{"model": "multi-label audio tagger", "head_dim": 16, "drop_path": 0.15, "layers": 14, "positions": "learned", "num_labels": 33, "residual_init": "none", "beta1": 0.9, "one_sided": false, "adamw_lr_other_params": 0.0019, "gradient_noise": 0.3, "steps": 3100, "batch_size": 64, "lr_schedule": "cosine", "warmup_steps": 150}
Rows from block 9, named by matrix and row number. Each number is 500 + 25 x the weight over its row's rms, rounded and kept within 0 to 999. All counts start at 0. Numbers have three digits each. After the name is the row's rms in percent of the matrix's.
# fc2: first MLP down (model.blocks.9.ff1.fc2.weight, 128x336), inputs 112-223
fc2.1 101:491499515508423518543485491436473501532529505501534502512466512468499506467513484510509458480469484517457493471522507497519515461493484493501490487506499462489520489484555485466486501471487512528476444504524457515485490535538479482502470472495505464535488485480491479449463509535474522510493485487503506434505491521472492521475523510484
fc2.2 099:518482486543476505527480515525533516470510493452505574514519530495499504513493490465482495491492503506488544547519493476446521512499551477469541481557507495505511521505512472499508505485496456495491526508508488520521482496518476481482500516509499499507471531525521486488546475486496486495516482508526479484493527473536497453510489512449
fc2.3 100:504503514501521522454474461517521503486485514491543488524516499539483509520475497498532489535501512485475481477500453537492513553480539476500520516502504555492506526498516510527489502539543532468470506533508510517514460530503468509517515470508487489448498520495457494476505514477516476504509525453492518509520502512498535513471515487515
fc2.4 098:506475501559456477473494527488460491482455509520478466461518461498478463484496515528536479527465519525491507487515514506447493510498492547492508486474487531548501499481515455462505501519527540490533527490518549574518450508520499480511459469459459519477522485510503500482478500503551500512527503493486493482494493465466487534509464477463
fc2.5 099:446470518531514509543527457512482482532547482509454486458476486488518491448499501459547471500486490539455513550466489517485538496559494483534538502511488520479521501513472504502481493471500473461486464469502494480485529575480473503498495489499514445485473500507465503462511494539478547534495464455514511503537533441484527499472512540498
fc2.6 096:532473510547506506490514483505511495472494507535518485475497488504512526453541494513471481494466471526471497501484483491501546498523507489545545527507460570481521499501511516501498499512504445514476516477484452539517465524464419554508527450526508447480522480533479490540496481499474467518509518538499480503497487466495530511502538472475
fc2.7 099:502523492486489476504502447497498493499465517518500497489482524500486456451516511456527503518455544486511493550519485464472514467497505497478498489529496519475523488517477481482535474486534505464500452447495521457479461520515527517486492507453463531505546499530492455504466478486464499498496468476500459464471512518470526500501485464495
fc2.8 100:504499491474524524495497499470495504468489504496485521537517467523495510491508542546458513501538501544506518497470488494470511538540506467510459509478451505469515454511469493540529472485539482501454486457473470511497489504458473493501504489442495519478463513517496469495526496474466522495500492476484484491505548519458515511528506500450
fc2.9 102:524461517483497517493517501510505529475506477501503509465527473478505552525506481510497478496507509469471470516500518464477530482513515492512506535518524502505500556471505528501470486505524495501492497499523549476528478544504540524493511533512504539510518482493479528517497486498523562483473540508486524506538509493520500466510493487511
fc2.10 102:521502517511477476547494496558488527501480564511512494493547509461488515512485468493534493486494471515490521441485511529566469536500532525520481506532519522520500480498482452498518480525490506527449502480527488512542546502532476491472495471513545483510536487520521496517500483496520533513452501508500451527558474465456526456442505498475
fc2.11 097:521498515493531485476494518519461498507570514514546539490523498442466509525497492531470494540567478499514487503522509486475519490469493484509499520503505488508501463507521469498487518504526501498453505498518506477497467521451520573546471483505495508517513488481517489515481498489503510492507508492491520532461501487485514505555500467474
fc2.12 097:514540502518469533465491535534474550502532508538477492511533538525461484490524532504490486502525484498542474537497480469474523520503491490506563490533491484475447432487504532508475502505488508513502451484520492501510504490517517506514471485475492511460495471474511492503480455531516481524514520553500503444518521476536507509480507484505
fc2.13 098:502552449506471483509515512512500465502482534493512513529519493498473530469477529493538526500471495491476458496522484467474486496480522475510483511511502500490490533481517493543486494505483488469471452483461479486495468521504517510478460491490487502544473503497517517502516520486465520497480495522496519496477534513423511465477500496542
fc2.14 107:474519534511475495514468510496453490507479497482483479450505476487526499466531518507476495523529512495484521507514491486525539450490506481488491528499523430509535487489485528470516489499521503511498508514463470512478546540471467480515503523490493495497505523479549445497473493514477477549480457491453471460497469519550505518507503493493
fc2.15 095:470523481502483484475510500475481475517498489491508488532517452476533466526516526510483501518485485494450468460496546468483466485525513489453540511530489475501501428526507472504482507473506501517512488510480499486508467497502509462490517502525515516495499518460463462504476492481492492521516530491466519515519508503502535493473504527477
fc2.16 091:498456532520472510518447517490459491493494481474520469489516492542477451487517507488544470505549497526440490471496530512499489501507545501519495520491530500457474524463512471509492501583469462497516500524481467522518518532483504517543482506499478513494475469491507499495499498525483533437521550495492501541512455466510485519510477496494
fc2.17 104:484482476456473488484494498492495503445499550501527534476521517487532514518476470427505509500417484464493476491475479492500471467480495492516478543532466486497475478472492527492511504498531501521478505477514514514450497514498500496518553489529472508480536503488475522483458499442515472504516447533504506465543482463491536470492510477518
fc2.18 097:449517487523501527480514502473533511531501513478536514515488440499504519543509523520506496497492548499531439510463480502501483550507500527525524499499504475497475512447485539500518501533480514485501536503524448498539514516513496503542516545494491530495475431524510487417466519509491497500483449496560513544530487497456462523529484496522
fc2.19 105:462483518470541505526491487519502504511492508492475482484489442478430483502467493467514503489505503511446477437519480526523502532560509461493477488477495513514516531523451514558505488492511530526519506513536517510476485527523515541490506567509481497439522466480495524512523502502506545477506492500540521502464515529513449509532511538529
fc2.20 097:510542528516510508500480504469522536489450510471503487537472453505518502491488527469499516511494500511502468489517505518457498521516499495502510482502519469471476533464510515534468495495479514529509470478457533518509500504441494484553511517514503487458534529507481481493490496460519514503499474470514524548509503508501501480495491542546
fc2.21 107:528467509512504561488471481520511500431498517440511471471534507509503538503525485471529498483480463535490488500464505509482495503488506494499518540543489497520530494534486506496494499515502512466525537521550531499570517435467507505485470501535483471484459529507481470544490500511486502471535499458483467505472482471517493524475498489528
fc2.22 104:496507512513549496460473523489487517489499507521525457515495433545468491536519477481529491522472447475487535497494546531564551513450487487517448479508503516467482533491528454490497545530473515470448468515492504509511501451511526505489491479514529499502495504498552530477483478494492522524496515526516488506506493513521552549496496459516
fc2.23 099:500502514548536522488498510454492455467471487514515516512503522503495492476537504532466509479505517497465510488456521536522517531467490555478473471508427521482521504487517488501480514495494492468502523539537538505480508487489475507507511462495492456496555473515539456507504529500535503497504523492538494469498500480454513441495501528515
fc2.24 101:521448519521498503540472468500522522459498475543505509538499512469488539503536497496507489444525474506509527445448484522484504504516446530503516496459527493450527451472495478484515519509507531497502543458511485516544463494473520467469473462507493491502514501540489503536486509451475515496468499470507446520470446476482518492520514513508
fc2.25 105:486496452505492522497540474530483515459449526472523524488568516499471449536466500504510462505505541549480557488484505452494513485486515515475482471522502493461493471512551505499482503508488516458488528492515511474478494490486492507442498502491496461445492464464524529502467501463485519502506535491493525474497501507526539490570498542497
fc2.26 106:539510506482510448507511503505549502487475494522477502489504490491553499522459517479470481494470563520474485497483501546458520506489476512532481476481476492497502451487513502529487473489476500483523545466453512461461485543524485477475497523481490517527527473497517505512540522494498515514534504517504517530489482479507514502511516524500
fc2.27 103:478494501479516536475559539463519518533557525473487484532504507516519517441494531548543495496496498471500519517522499514507482448545516453485470500491512446481502485532472497492479478542542526506519488483440473490498526514482468479478505512448529479504493498502527515545489485507519521488544464529481487515523499520515531490525477499487
fc2.28 107:507518509454534503519530490510498549479467489530523491460532488492471472496508469487512549548526488504536478493500506510464512508472512501549504513453529489465507485495453521539499521497487543486518464520516457510495551482501506490469546531519509502492496462519535542482465490558544534512525507502493489492515474462504574486522519526476
fc2.29 104:506488488467512460474506553534532463533501542500495490518499500542525439507511503511478533495527529461463493548483468480472506511473487469537520524473521497488480523484472505484490502521470470519527496540477459475467524503522521500512550517477490514466518496499476468464500451530524475497519538491523538526504520466466526527521484491512
fc2.30 101:534518448538502548505516468461487472494522509470497462461545520500479505530495496506471523571541465498466487487492510488498549531520495454486502529494497525525514516484543536503503526526511479535516485573539554507512519442505563510497485483482452522449511513465527499505487494509481532502501509509507491454455530541468503543520524536493
fc2.31 095:481474471493498508553490517478505500479505511463506480524541460525510496508495482496516524515459453514524506529501516488489482480483484493456530490519504534498492484474464483479503493470511466475490510500512512484506498506465503487526494470449515512495474494492548461448514524522461462492548493499471511515485524515473495498511526498509
fc2.32 109:509523507522485492500465502517477521521482487502491474525526479505493497491520466533483480498497490464530528486521475494517483473463501510471494508466514449498511458516510555505501488461434532500506478532543482517501504478488507500525461507519535538479490464492499489513470484500467501487522505499515493484489506517503532477509469489481
fc2.33 104:490496502513503546487496503525529517480528491479496479476525475501443518473508468485528504530511478484494528549494492501565480507476493498501568507482508495560489481486530499555487530484501448466527480455530478503551542472460477478503509526541477449439477487510521480520480483500507496494502496509491467527537498484510496469468507506492
fc2.34 097:495503473512517489469493503544533505498520504513518510505493503465484535524540490495514486492472494469485533487497497504456509531495475570498483508485494506530525531483522533499541525498503483490494465447498466479460542546510453517473527532474488521512492462487499472540515554534499515507480520508527479506482462514486519526509503509521
fc2.35 100:506512471528517522529526506513470480495504507534509510501502488482520532501552503473513477472495528524493497469468497466525453543522474501518525519489510490513551441537476500549512525459492505490460489515518443489481471491476459494523479473504515530459482451514481486497488514506515522517511493470486527443499518505523526491498538541528
fc2.36 097:460537470478475532485490497513476517515506494500496504493536528531481500535482512542514502510492481485490503455546493532501482458524472490498492514507511473467484514538491515527507456549490515526516470518550491515508506512482465509497524499450499530537496521529528526505479491464512513507454520495499499530477537484493495516467525436470
fc2.37 101:501526489515525524501489523477497462500520457527485513487482523477488462526542500467497507482530537509491511492532501542517543516491545474510507542548505497492472494478567480469478494525491500493498486501522466516515467488514517502550532520478471455478525513548489513493471505518441499508484476466480473500474548467513438469505519546493
fc2.38 105:547552467486514457511513544494477440503490539526536479456517500470464484520495492487524498535481505493434523459524481547507451516477499476480528498530529490507461475505478515524477566500484513545541518451521472516479497505498515479512514504486475502508489476499521552491484483513464464508482501527501468529499521502515479473546512475474
fc2.39 099:510470511491457478486460501498472487482525501534472486482505506491508530494463535497511471487522515486499454523472452524525504542487501512542481519466506521445465513483513482559520517497535526544488455447508479498464487537553434481509503525496533500514492509480518463505527513458516478548509533508475489468471515496514510535534498503516
fc2.40 094:517528474505505467467526509499560520532470542479526527489520472495514500464491471480501476509493543520497510517525504443521488487459520517505506476524498480465487522475490489512483524503513519477514488461503505516504546494500445481485479488515549523492473485509475547540501479492522479502519454531535556505491510496482535493478483559519
fc2.41 104:507486507487487520542506509469481518472491495505483414494491481503479486516518515474521495516532468514463455491472518507536462485550503509482526474514536541549492496492521483476492500484534465545501519511508536414480495475530507511501514490470484472471508532482514510465486516499505503494503501502513522476497539553491498503483442516492
fc2.42 102:513550487514492480499507474568516489514479511498430481474464514505498496493533519486466501467566494488559512487479533462544528495536479500490494495472480511507495471517473479518473470530538487506529467520532479455497481473523511502527500509506468485508498530516490470502471477466484481485508482471506478514524517495514467488504487489484
fc2.43 095:497504496484560473500499453504472545526523511535503517517536472431470460547500465511476508478462472535502528507516511451534495490534484501485496507497485499476486476473502466572497474476496471448466478506500475479491492504511487482505482512481483489481499472447474481512508486503513483549498491508499500523479457536499484499496504430495
fc2.44 097:447507505539496491510498477480498496532499461450504521493470477515567505467525523528464528500473484473525523479517472532474545496465479496459505506490498541485537471480470541522484507456503488495482494462469473456490559488557450494529470469501523454474494527501511505455516471511518516506441513471512500477506540537486489534494498536515
fc2.45 101:490520504519457459546522499483518504520473463557500513507512454492485454540470490497493510491503519460474496521480490526498507490464495483515508509484493493549496513499555525513555450556457536504500480510522449480516513504494517530505496553507530497488491464524464514508528488511486523517495445515493532480487489487500480498486536502505
fc2.46 101:475476536463510477503522489474465495506483528520481523519499507513514527439500500494456500485508500542572496449513494485508526491522511512474526513530473523522486487522471507454507454531509517514503490516501515497513471498565449521499493490501465501452529536517496500528528493482515479493481476489502499542502502477511523496507475508522
fc2.47 103:490495543498512482472515498483555502513502515514503518527508470540476468505477509481472528504481477519481537519465518466469537487509477514484522507560488516480488456534438507458514497508536507505487543511534514494476536517462489499535474516485520523536540492559472489439523546525488496528472504524511502445498474556505495544526489508552
fc2.48 101:454551492504501492482482461517486531532516502471539505500516468468483545487519549509491515509464472496488520498514444504494506507472497497476556550479480491514512555475497488482486506430539475496464512502505476516484482542498466510557530504458495476499467527556516485472495480486511507523524521465475478486499514505501512462486524473536
fc2.49 100:504476455500511500457514509535518520496457497515498460508507466506516503454485474496494515491482501497497433481473478502457506524504488449499469470536456487513519483445497476488498506545484482576487477513529466526530517541505539498442544473446461502495493486481513484512506499500490476517456470515490521519529465502476497503464497493495
fc2.50 100:458533488544490511519477536484490491483511487499564489487502470494480526490564521515500516470479511511509523515502461501488482470502483534510475471521515511533510516478472530528482528501473500467565475540516514508480527458497486484480489483534520534484465476458501471484491490536467500546428454530453456514468485531455516489453476516487
fc2.51 100:464491482460485485477499481532467483510483509486501504485494480531508520516531472502465473515535507444480466473490485521490493480496534454553508532462512504531477538489512515504510468515511488482489493459548514475512484482472462464486512488513527490500504542529537514499500501468500483487440468506545518478534515481479476489465494466505
fc2.52 103:462457495528474493507519526537463473509499489478529481509477500480486473480504513522431515488507549502523486456520506461498522471505524552526508454508484454480496533472519484516526496515477496471520544477520522524481517455466476480506516558519510506520490536443501510483510552538501498549517508548519486489501514503488491514498478522541
fc2.53 105:529495490525510493537474469514506497471493507493520488494460518493497524506459505535522502533527520507485578463548538460532489499526492509472505508478539530525508479516532471506525503506528509515510485513512530514541497505562474509441532507545481495496471495478521513477509439514461502530519503477518499471519527481516510505532480516479
fc2.54 105:500503509526514548471497490487481502523482495548479506509529476479512521516488500456511501464520472514518502444476499529510481508486506488486518490501461495481482516512491508485483478533492499481537480517459515542448483471542502501489501511502513490458541496496473514487490463521432450516496524467537483502525493506486491500523495485543
fc2.55 095:509462467503484467516484509492495521495480543531494517504485512504502518472500528502547518532497517484451511465518499507507483495501424547452492532518476454493501501519514487482508519503489521519493473509497509494475537493486476503477442514515513511472457485560518502484500527531493500513507494562507538465504498479498521508501495446498
fc2.56 102:511464541508480507482457546502531493503495505533499564500501560526513443509510476549584490521529523503483553501491503493492487508485525538497505508463491473481535533492521505481476504504501501524509517472520536457491531487518487476473485505528505480473490522489501485485483475450506504530555512490476460512522552489486488485506487506526
fc2.57 099:500477496462494456496480499495492508506549512429501532522494539491519520476494521467509521490518499481552540513509516533504488511490524456484504472492496533501505504517461519500465513521518454505515557502516500479519513528481539496495516494504493486490465498480493478537483504522474473505496466489495522497465491512485471464533472486492
fc2.58 098:506504511479513471494468545509526506499503498498489480518436528470531517473556493480540497484491495502488486471517514498502503522531497474508494522509494505496468547465515501483517507477524500472504512476478515488508453477514509507511487526517460528479482541486497490525524518508505531540519494468504521491542513465468489494484504497478
fc2.59 098:533498516477527502558491487513476496485501507527477500471494470556449479547506460541502473501494487493536496521494504507469492491477505527452499523471477497479493528497519471460535476507479486481488478448491496514554448469535488490489501525475549501490506492491488470516509476504501515500538527491470490468475485523470516491502524510529
fc2.60 096:485526480513463508493451503462522529496497467521479495488472463532489497496515484476491493480484481515477484460517522498503506495487522477503470529523569494458494527495533476503485517517487523468514500477518456531478523497509507468521505489496483500504514532532485440517505498529513503536484468515538510537468510504476493478532481523524
fc2.61 098:474481517512490553491477493523507518480484442490471517495502472534491498511504515473516527509524474510509507535489504489530508505554533492495507511536537511475489560528543519540477521505471496487499462489545477526481453484537497505500483482506511518475548470457517511520493479487493465546472509501468480498485486506495494482463520492513
fc2.62 095:488538522530549543550510528505476489580457459504506452480463503504519554494521558522525478520520518483483537518454532510480469513496509464500560518505524525489519539525563488465495536485495537544505452559506479461497504481492499499483484479487503531520497482466487501470506537500493535519533474520520452519535473517488463511482497478487
fc2.63 101:450489509532484499484475484477501516499464486501513463478475469486512535497491549481510524538495520512522543495502505477501503470446484446461478497517468506484507516528471539533520466492529488497512489552484482515519504499522513487489488478475456463529497493473469478493505532495498484468506495470495482501486446524510500510464481579498
fc2.64 101:503499499529476470475479494481511526448501490475492463542561515444456501536465475508512478487495537514595511507526517497489509526510504528501499568498525472487484485483522537488493504536452476510504480531526511527486536536509489523554523476485482471520469491509519499463504460484452501496532461502470474489504542468487480474500481499465
fc2.65 101:525513461506499505487510478491507465544490530469495511536500486501498484499568497492517474491482446490530451484514470535532530545496507529478540468477513527506500513487483497492496510541485517486498478512445522499532460498542562565501542470529525499512473487522502520463522486514511444482477495511503517508464491467502525447516496480475
fc2.66 092:490500486522472479489485504498455512505500537528492475470541495476493498502496517531489488507512500477475517492523474474477528502486504523526536481503545492531521515516480485461503524493465497529435486484492476527533544551498503475463510427492478515490527458562512527489491486553502468522472458537511488495516500490505510532534497445542
fc2.67 094:498512463521532514542467500446523487514500501486486534557513474454494470468493491487513512529514495501513468521468457499548504485513521498466552518505530533518517457492505469523499534505491489561494493522508510502487483500522506477455506514490455488508496500504478503483519522497483493498517506488517472501486547500510516490489527497535
fc2.68 097:537543515522488504532536534541513471518515519509461468568495474464490526501462474519489525484485534484465484521489569511512505522483507491482500498521529477515500517517492487485543486506544500500534492479547518537496546512464505530514513482473531499453515485490507526498466480523516522472505495458471485509525500481511544447495493553545
fc2.69 101:457437465533500517487518484524522543528517458506480488500525547467545523485471484479507490512523473454516498482490499456486523495520472524475516456464508512535486467471463514503476533449460524500500513492529491506512482505504499499532516523505507460484522526531529479522519502493495470512489506567535507504467469543475463510513487515505
fc2.70 102:527477506505506513515474523506510476494503488503509548510494530525471431488512494496533487522517521496487487527454519473494477530486503534429500489509468457527526485514477536506478504505485488527502480476508518513440465495487471515487495496456496495513538515499514525531510489477491483512488465527538532506437479503462506510491524509469
fc2.71 103:493478504508517493494532487475483520471492491470478527446503514531493535488508508533534511503523487508507475523495487501486475518515455462455483504512507447516500485493520484552468526528511530530534477490510527497500492469523525512503490500532466468522517504540491485521492520459549518499509494498523497537523532482468511473499496499522
fc2.72 101:484481511524510507483533540506510543484462489494488516478492492454473469505466524518503483542475499531537459509490490505472502486520501481502486475462498541518528528506473476540475515513488513500514441496507516528466458491533504532488501520523533480497480486462533542491501526533493529507499532504459493510532445511462507469496501522526
fc2.73 099:516452472493549512500456481495491481497530448495535523482531492500492527523521476485504467496483521491526500505493454486480496478457493468482513512488513492537485549495496481465475484489496498500538527572505499519478531556496511498485527484550502502497462459484481479454520465522557525514490515481471539481501472536492426485484527462496
fc2.74 089:518505464494438522483500519515470534482468494471490488471497533489516494501495497503470517550521487487534515483550490446545457485513487465523517497510477506479505506568492502500471433498465515513519492503489548499499489531483522499510497527476503484515472487479494531529539488487482502509499516486508486464529518516490522494501482446531
fc2.75 103:483522522527545492431501490527529502538497471519494486492497478522515491527525498482473498491493456530495542518488483530508497477494483525477467472544477476499483512473501498511531511466526525516513485514448543551507460513513516459502535518507479515489522559487514475498468498472505480503497469487527507500503505485506495530497533494512
fc2.76 106:466516499505519535493512521501485505500510458498503530503467494511515498475500471528518496482483505490490541534470516525515479472508518551500470493492498495515495527489502525476497516439508541532534509535460512506470495452486511482526499504515474458469507540470497494497477469478513535559481522503497498509501485521498463474520506511489
fc2.77 103:464507457550511521469460461472511548498496504482487475476475523464455507523510505484451465466528498498524509521460518471506490516463488538512500508509482522468516511485537493480448503509528514534545511521441500488530504494486474443530487475480562527491494513530523516469471474518508503535485555510520481515488472496510497528520514531548
fc2.78 096:521485500525500489531501481453550500500480502502485475516553532479507514501530478466500522501514529547512509535479513515496502538486447517441508465503464499493482481496499498442503497542535491514482497487476494488482456512523526485547511491493517495557505505524521507460506536474500489519522540481486478504484507530447521498466493502503
fc2.79 095:471526482548481489510525504505487463554524522525491524521485485529489469509521436453478518500510521503503500477509500522527511498464529504509513493499469521501453482482469531509492500524464525518459487534504497521463536514489524458486477520492499491498480484518520548517562502480454536516493479507540514495504460505535479485530478508482
fc2.80 095:461546493464531449517515510504491496507503519478464490509498487415500553539536479418457494509480482507453508496529489514500469507499535486503539541531466502540494483502492486492509509473528485523474494489471489541525458524495500492496546494524493496452498502487475517544504537504538494510529515496500471485463530461514551506498456534524
fc2.81 098:518515475541508457497487511514512464532505517497518457529450512528467530468474496498517484532436514521474499516483499522499507495499511500523521536517527477467509465492528491508494530484468455465450499521535495458467542522478519462484461498523527517479502501492509481483502529510521521511565520523557505493480511486498460516493514498471
fc2.82 101:481469513497463480488503476530537492514507477513467516455502505536501542539537465477482531490537455526495510521547492514478500478477506499518484524474522482493523499522492518499485506513463499536481510517536526462479507558499503492489488517504501461506492470546487511490524457484490479519486491519501491496485463507471481508508513495486
fc2.83 098:547497471496498446495465527485522492512491503480548523488498478507491450484523531483489528479491522483481496488542515478481494495496517455480520509445474522550453491529490503474514464524523520474490527499503521526541481492538461505517498516526550501479502482513490541499486510504519526527530478486481502481470496528477507511491486522499
fc2.84 103:506476490439460459509517518513476525518443473525530487482543495502485541505460524484487472545483510524501476520545497504461499509486504445500501477520504512521489471554468500485454518503469546513467543526496518511496527501501522485482501493492511483480495488497517489515518508521564493457544526488507535538492491495495502464520507516458
fc2.85 102:509473478507489516538490448526485495486530491504518518527541503466480454532515483495487451484518514549458514504486494504496524476507530459512477538457479448493507515483507541501487475472517490569522537533481520513509480486471526507423495494502493509487490453527512516535522466510491504480489509460486492556491464535503469471469509456516
fc2.86 098:491515497524468538542477529476471513488487485526474472506514514489498507498475517511523482456524494525495463504518522468491490532507519526483506515524523514503485491509509538482489460469479478460520492480522489475517484490533461486503467514531505451534497555495510494524524518473514501490484509534478502514493463510484478519485497517506
fc2.87 101:497510509494515518491523486516500465513484478485487524495547487487521507469543484501529518498537532486537492495519444529541486532519476527497523528486508499502534515485509434475485515479494509526506504466508516466541459445496472436517511484512474523531543462528501496534491503515491499505513495528529519530501465508549470493520493502521
fc2.88 099:464522516538519535481474542538493485485511494499484527461510514492559498502478474500515455497468520520548492464524484489501530497513497550526541500525519556489451514505489488508518530499525446548539503484525504505509482471425507512519502521513555469465510492498505504491513503510508462523501536482517509519523499517516476497513500474515
fc2.89 106:486492501456533566482484457517464469471457499476550499479509508540535519485487479463516505502516520462538519508503518510488532486509516486493530532519494464522463509472499481526507483503514492488504485534490541486473512524482462459487515514494543495547506509508492484516537548536516499474504501507511499488506521548473511501439472531523
fc2.90 102:514461475453510524539514489515477505482472510509544469470533499508481501509533478468538484472471486527474537484489480514486488505476466506467475462532495515469534543543502527513497507464522519493460500509482491541477532502493502499515509495508525529470512498477531480499497480506475511493494519492491467531528526532552530506470522504513
fc2.91 093:493511475455538496528528464493479501523521506506506506452505507527496511487492461513465510498519552478527485467485498482546448482493554503495497484516494449515500493510502508478478530493518504492502504544484479458487486526540522487466471514498491464510480437506495531498473506503507496523486520570477511475470471477478497491505525483492
fc2.92 109:540526537538517513504472484438486522481539490492543560445525482502516551503531511465482517549516493519507529525500499543518500497540470517492466497503483542532476456522483543501497508530471469541481518495517496525505514499541476505464531486530516498503466519474533478515524489473496491517449478461501483442494480508512473531495516506474
fc2.93 094:455489496513531474524483493486506501474484502500467474478489515568463499462523522535507510514515436513512507526502539501508502478544473467516493506504506547559556519502513482482532493517457512517440507526500519495575521517514471526472520487522511492544503476510515496488522498524505484470460474520492483497492463506517510540530479526543
fc2.94 091:502493548515526497506487484487579472453523488548532484473466476505480456526527507510470458503466490472504497527487471511514468461532531493479529537539517492525473544523485504517541510526488461510505502522506490545480476533477537507528522528559516460447474510499494476523537511509547499507485543527470512489508466511502523467482488495479
fc2.95 101:509547480525536547523525479503478484498462483507469472520493514459467499438496486503543468515479521458477477502503521521500519511514507542493450510485485504507505526476529527498518518495487514484503451465513526536505521473521482492500516479491508516533545536541519475512527479530487496506470509457504480524545520491480475483491477522532
fc2.96 098:489520480546445506512518454510464489519520497524529499484526497523496499494486502480504496481503456495524514504467477500491503468489464513467472523482490495502477538486504548468510474527509517542498483490497527530468478554526537495530503479520465516503472495525454481513503498486501483532482468447476462509538482481515490501497480496554
fc2.97 096:492511573525504526511504517499500462521526525518510486492529521480438491479533523443516480492492477532481506492513525516514535502529500535485460522466507494475460482542496476513509486513499460542510488497522473489481481527495538475474468468499487538525497466445461494500508530487490502530478518512568583474503532488479487500447475490501
fc2.98 102:510503486497530504508478514484543487520499544509463462525508435507492486543514498476457467486479547492498509479500532518490545540528484492505518514514496467486479507542506461492481464518501484554526526505527486503518499522472517470539494495522512491536500506500486485469549467509473487512545547467461521524471475529507545515496517518517
fc2.99 099:492503480501494502504486500490495483475486483509512486471486543525498495533510506527457531498500543464474491502506523518495478517555515510474505527493458509495431534531493481505506524467536510521496493487488550448501549479526507479497452552534479505498515530499470510519498554493504525481495533505498494484486472525528494520537445508526
fc2.100 095:501514474502503504471493505527441496492522515557470510528499520498503525472490516473466507522498501496504466505505488489523548451502474509518471483494476513497534494520520537484438457508490453472542509520485502475466516494473502477501489486489480493486450518517511536489509519510467471530499526503512505497507523532554495547520514545508
fc2.101 097:463483547495537550498487563499478537466528484493510525506506474472503530485451522468505482468472484439474502531510514489459491477506478481486496531491485561502433520525535532500512510523487504489488493477493462525530490526491484491479512483521515485479473500523497489534492469485478497473472493524526468483489493505517474535437534500497
fc2.102 101:502450482513519527469534472538488495538529480495486507456535489528523462472471500516538533503523476502516478487513517461543471470503462534446493499528448482473486489512528534491501493514532499482486545466486510516504480500482447499486484452472487496503492519504481455510495524534473493532482471500465482527481483519540486490496478488531
fc2.103 103:454518489502542518508489453484484513470522532448495458518528545471503480513506488551520468439515480499506510497468550548522500535493477473547513509486438513524505493494465474526499504496519508539506483475484513489464507486482488508495496482526495483516497515496493491516504500502514565463526476506528481557486520522492481471476484505487
fc2.104 102:492459471516538517497494494507490478455526524512505510505447512492494559508433507488485464532501523482518506499504532487461523508525510511498518464499470546501512492504482497534543506483444505493519505496506487480492480518535483497450461522491489540525504480481497502502537528508494501456452460456479499495499503511522542526491514468504
fc2.105 101:502544522485488500533481483488467503474464466492484490500440519483460512501534471531526484456504493486574475454520503499500494544490468501545508510466494489504524495478470481500488522516472484500474463487478493517496489463525484487501488501504514555501504494506498471530524472521500530501518552463476532518555478475523545530529526508511
fc2.106 102:497527475479510507551502479483472516530494514507530533536521477463449534483491499504473465527508497461492493495512484481521493539479481503498503505528475533516492468556508511513498439463515530489542498478515515480503467492533493496506517488495502488469485474486470510544473517531505479537527536513464504486505545524491525449491521500481
fc2.107 104:509488477492515495561500474526469500452508474508489481456501522513475524492499506478521521507549484523538479520493530516493472502541517497491516506541523518438488507528504496478494534528483531495506485505507489509502503514508495500538476511532516491461484551462466497453533496496431490518510524481519503526463559558499475508508498496521
fc2.108 106:490460519497458509538513518476494492520497514489479482495484509490512468496476480514484508499516431504501520522481478475521481538488545461510496527506508528457507523486548515504531519512508483485463486523506487544442502476487504509509497494479452463516531481513521528506505481490501519529500454528563491475532523549475511509486518507487
fc2.109 098:485491509545534504491483530509466475488521437463499516473500510523492505543502477473542512515512527493513509523507523453539532517497466479508484474467542479481492508511497494503501492472528517489523499445515520490497530465461514523526515523525498487508482459476487506514493532456495469514515465473479503485484515504506475477435496504481
fc2.110 093:525513458543531522503495507515505455504489525496515519460502477459550504506505515525479491447536510473473483499480492514502506521497534475523518517508475479520525492518506482538515466439494524489501477496486510443518503494492514510503473481450512483506500512464529501528478518440463524482539470494494489500476498499504507520512504548489
fc2.111 108:475530537497503465522495532520491478491533453479534539477542509481476474543522488492534502475523471518486464560502503484490535457492485472531500553542517522509571500472498454474512469488518551494488488453526488431527518487511477466491502505462523488507556476499492475493481461474501490516512470433488511502480519507499516472519549485482
fc2.112 102:480514501509532527501489557474489434495499519550490495521477508522505536468494521499526512498538525493480500533485545505537516530529499515488453453481494500558470493508464520526455496486570512487503519525467496500479552496443528471524529516489497519548514491473534526480502526501509526467498495504533472520449497491517515486478484493480
fc2.113 100:470528529434496501454520503550492486513483521507483476461483550491459457490469505464482513511514501485461505531516480531542513494522475544492507503530467551464507514471478538519487511463518456517516496506520508495499532493490499536492483529486512477511505459498503459472520498531474521563507516515473517502507464479481466519469470565503
fc2.114 105:477516508527513532495475506523508543478499516505488531492550489471508503474509498479499524481499518466552522529474505540499472501496491485482504519524464488503513475525457485458487520531462470533521526458507497464516494501484500485533491466457509529522533529431499520460473520477501491530507515554492503490496520479485530491521439456489
fc2.115 093:498533534457495486492520477483519483521475553468493538494527503460502506485479527533528526508511548512490522461480519470489528491511555490514495470500524471513519466460537507483516550502481507461506507513476508506466464527521461511488510485493531513492500493459489462467524470502506500471508534494503485447517491442488520520528530512548
fc2.116 102:473489545474519478505483533494510512506496471502513500477507491480507510520457525479516498481490485470548443506527480516493517458511528504484473545489539532521534485486502510502461506492502441508515527440494478498512466546544449498518486506467502487497509504524512532516511507538484482501463518509480532528516499464509491512506541473487
fc2.117 097:518531482525491529551510523480514508497536495495547454482468510497533536484491478451457483530484519517519467512485533508536526534474479511511557527484530489523512522499471545487562489531495503513496510514515487528484506453527483470502540488469458523495542454472503449496548512486503436528493496473525503479452491481476482461464493518528
fc2.118 096:528488477500532534527498506498490485528482451453487456479464480519481464460481473472467526497458507498461516484479499486493508527488445521495526517539486474481512482505503458490481472508475502482518471448485527491512527506548513510494460464485522490497483479487527484494496494507528497489475463489510502517492491482561493474526545489539